Weights of a small spectrogram VAE: encoder norm batchnorm, trained on telephone keypad tones over noise or synthetic speech.
Rows from block 3 of the decoder of a small spectrogram VAE, named by matrix and row number. Each number is 500 + 50 x the weight over its row's rms, rounded and kept within 0 to 999. All counts start at 0. Numbers have three digits each.
After each channel's rows are labels from the 100 clips, of 14976, where the channel reaches its highest value: "top examples" is what is common among them. Only what is clearly more common there than usual is listed. The data: telephone keypad tones over noise or synthetic speech.
# conv: 3x3 conv (decoder.decb.0.0.conv.weight, 96x96x3x3, each kernel summed), inputs 0-95

conv.94:441532509584530417610402458413487405504492476489405554546510503493565482449557484519438541524482539447402441524514484495470531482550495442449516531523478545497543483405480374509457510512413572533511537546386540464495527505396568477521513550480526447505541492563428439501526474553524499410
top examples: rumble; number of keys: 2

conv.14:584501455504431532558499484437517535399455526567434625526502521386563547540511446521481503508519491511347514493547469588584516509570495397508571495484516508533596508548420451468479462487526472393490476410465530506574522499498446430507524503505470457491553474480493472466394541492458447491
top examples: rumble; first key: 0; number of keys: 2

conv.1:450538509491408522544535530406548549499443474488356481462481367474525443461578465500526439497489621463542558621452504511525520562460478539518444450520529568514430410433487524581473527502530501553429498488524510439537358490487481527559516520583475489557472503513489534507528516472545461445
top examples: rumble

conv.20:505471520499445519502514535520456552433556536517466592423500540474505510585550465453525496545461548570481557482548531474488550471456493353519566534605523486444505495526551486383511528482399431567457596427491470546524561580501492522466471594509416501398596548463552443515566511505497464508
top examples: rumble

conv.18:532494541448598455508540461492514487436563514632524491557404437496576463444538467469498543558465577521511470534443472470580601397457558440491537497488467509558533541511528550453566496522427504526452434481498599454490514545431485516585459452475435501477397466486436458469525612479537557466
top examples: rumble; number of keys: 2

conv.30:530458504545446573552545424497510470493503369523515525461464500465506479488531540477423566619478460531529472497466478483469464531507591525595550410495457496476484531496470453508550568459465501593475503343507441462455578494521529538469552579485473368465469456534486452565461476469425585442
top examples: rumble; number of keys: 2

conv.40:545483519417469492507517557516416540473546481474509486589424471518583617455458518399502436517484569482477580512561488517553464508502545477441557539463567420571547501567548432551401476485491503517559541488447536460447547534505542485460443527393579469528435544490538579528423396463448542523
top examples: number of keys: 2; first key: A